config = dict(
    arch='vit',
    model='multi-label image tagger',
    dataset='simulated stained blood smears',
    train_examples=195000,
    image_size=32,
    crop_scale_min=1,
    horizontal_flip=True,
    color_jitter=0.1,
    norm='layernorm',
    norm_position='pre',
    hidden_act='gelu',
    mlp_ratio=4,
    head_dim=64,
    fused_qkv=True,
    bias='none',
    qk_norm=True,
    parallel_block=False,
    inner_norm=False,
    drop_path=0.15,
    patch_size=[4, 4],
    conv_stem=False,
    layers=6,
    width=320,
    positions='rope',
    pooling='class_token',
    num_labels=16,
    init='trunc_normal_002',
    residual_init='none',
    optimizer='muon',
    muon_scale='match_rms_adamw',
    learning_rate=0.0022,
    momentum=0.85,
    nesterov=True,
    orthogonalizer='polar_express',
    adamw_lr_other_params=0.0011,
    max_grad_norm=1.0,
    magnitude_pruning=0.7,
    sam_rho=0.05,
    max_steps=12700,
    batch_size=512,
    epochs=33.3,
    lr_schedule='cosine',
    final_lr_fraction=0.05,
    warmup_steps=2540,
    weight_decay=0.06,
    adamw_weight_decay_other_params=0.01,
)
Rows from block 2 of a small multi-label image tagger, named by matrix and row number. Rows with one number belong to one neuron. Each number is 200 + 20 x the weight over its row's rms, rounded and kept within 0 to 999. All counts start at 0.
Before each neuron's rows are labels from the 100 images, of 14848, where the neuron reaches its highest value: "strongest on" is what is common among them. Only what is clearly more common there than usual is listed. The data: simulated stained blood smears. In brackets: how many of the 100.
# fc1: MLP up (model.blocks.2.mlp.fc1.weight, 1280x320), inputs 50-74
# fc2: MLP down (model.blocks.2.mlp.fc2.weight, 320x1280, transposed), outputs 50-74

strongest on: platelets (95)
fc1.153,200,200,200,200,250,200,200,126,274,200,200,240,222,200,200,222,200,200,213,200,200,200,200,200,200
fc2.153,200,151,200,200,200,162,200,200,200,200,200,200,200,200,200,261,200,200,200,200,200,200,264,233,200

strongest on: discs (77); round nucleus (40)
fc1.697,200,226,200,200,200,200,200,200,152,200,242,200,200,200,189,153,200,238,200,200,150,243,200,193,200
fc2.697,210,158,200,158,200,200,223,200,200,183,218,200,200,200,183,200,200,210,200,171,157,186,227,223,177

strongest on: platelets (100)
fc1.635,226,200,200,200,200,200,200,200,260,200,195,200,200,200,200,171,200,200,223,233,200,200,200,200,200
fc2.635,200,200,200,264,200,200,200,200,200,200,200,200,200,200,153,200,200,200,192,200,200,153,200,185,200

strongest on: ovals (100)
fc1.414,200,200,200,222,172,200,215,200,200,200,200,252,232,200,200,200,200,200,200,200,200,200,200,200,200
fc2.414,200,200,200,200,239,200,200,200,200,140,199,200,176,200,211,200,200,200,200,200,200,200,200,200,200

strongest on: discs (48)
fc1.418,200,141,216,200,200,200,179,200,200,230,200,229,200,174,226,200,200,166,242,200,200,220,200,200,158
fc2.418,200,176,200,200,143,232,200,200,200,200,266,200,200,200,154,200,205,200,200,156,200,200,200,200,200

strongest on: small spheres (42)
fc1.89,200,200,200,235,166,200,160,200,200,200,200,200,200,204,249,200,200,200,200,150,202,200,200,200,253
fc2.89,245,200,211,200,200,200,248,200,214,200,200,188,200,189,200,200,200,187,212,239,170,200,225,176,200

strongest on: ovals (62)
fc1.221,227,200,200,258,155,200,200,200,200,200,200,200,200,200,242,200,200,158,232,200,253,175,200,200,200
fc2.221,200,200,200,200,200,200,172,251,200,200,200,200,200,200,200,242,200,200,200,200,200,200,200,200,200

strongest on: discs (100)
fc1.517,200,200,162,206,200,200,200,238,228,200,200,200,200,167,241,200,166,185,200,200,200,164,200,200,200
fc2.517,200,200,200,164,200,200,200,200,240,200,200,200,200,164,164,200,213,200,249,200,200,216,200,200,200

strongest on: platelets (78); small spheres (44)
fc1.197,200,229,166,200,200,200,200,164,175,200,200,155,200,200,261,200,200,200,161,162,200,166,200,200,200
fc2.197,189,177,218,200,218,200,200,200,200,125,156,200,165,200,200,200,200,200,200,158,155,200,197,253,200

strongest on: discs (88); crowded (78)
fc1.546,200,166,200,200,200,200,200,200,177,200,200,200,200,200,200,159,181,200,200,256,200,164,200,145,228
fc2.546,156,200,200,176,200,233,200,200,222,200,166,200,212,185,200,200,200,200,200,143,169,200,200,228,177

strongest on: ovals (99); crowded (67)
fc1.582,214,200,200,232,200,200,200,200,182,241,200,225,200,267,161,212,200,229,200,242,200,200,200,207,200
fc2.582,174,172,200,200,162,162,226,167,200,200,237,200,200,200,200,200,200,200,152,191,200,231,200,200,156

strongest on: small spheres (81)
fc1.34,232,200,200,228,233,200,200,200,162,200,200,200,200,200,200,200,200,200,166,200,200,200,200,200,200
fc2.34,200,200,200,200,200,242,200,200,257,200,200,200,200,200,200,200,200,200,222,200,157,200,200,168,200

strongest on: small spheres (87)
fc1.559,200,250,200,200,200,141,241,239,229,200,200,201,209,200,200,164,200,243,200,200,200,200,200,200,200
fc2.559,179,200,231,200,172,223,200,202,200,200,200,200,200,200,240,200,200,200,223,200,171,222,200,200,200

strongest on: discs (64); crescents (35)
fc1.470,200,203,200,200,200,200,200,200,200,200,200,145,251,200,200,225,205,200,200,200,200,200,200,200,200
fc2.470,222,200,200,200,200,176,159,200,200,256,200,200,128,200,200,176,200,200,200,163,200,200,179,200,200

strongest on: ovals (83)
fc1.108,200,214,161,200,165,200,200,200,200,200,200,234,200,173,200,200,241,200,229,200,200,244,163,166,161
fc2.108,200,227,200,200,254,200,200,200,200,200,162,229,200,244,200,200,200,229,168,200,159,200,206,200,200

strongest on: platelets (91); small spheres (39)
fc1.424,200,200,200,200,200,200,236,200,200,178,200,159,200,200,200,200,200,200,200,200,200,200,200,200,200
fc2.424,200,200,200,200,200,200,151,200,200,200,200,200,200,200,163,200,200,154,200,142,200,200,200,200,200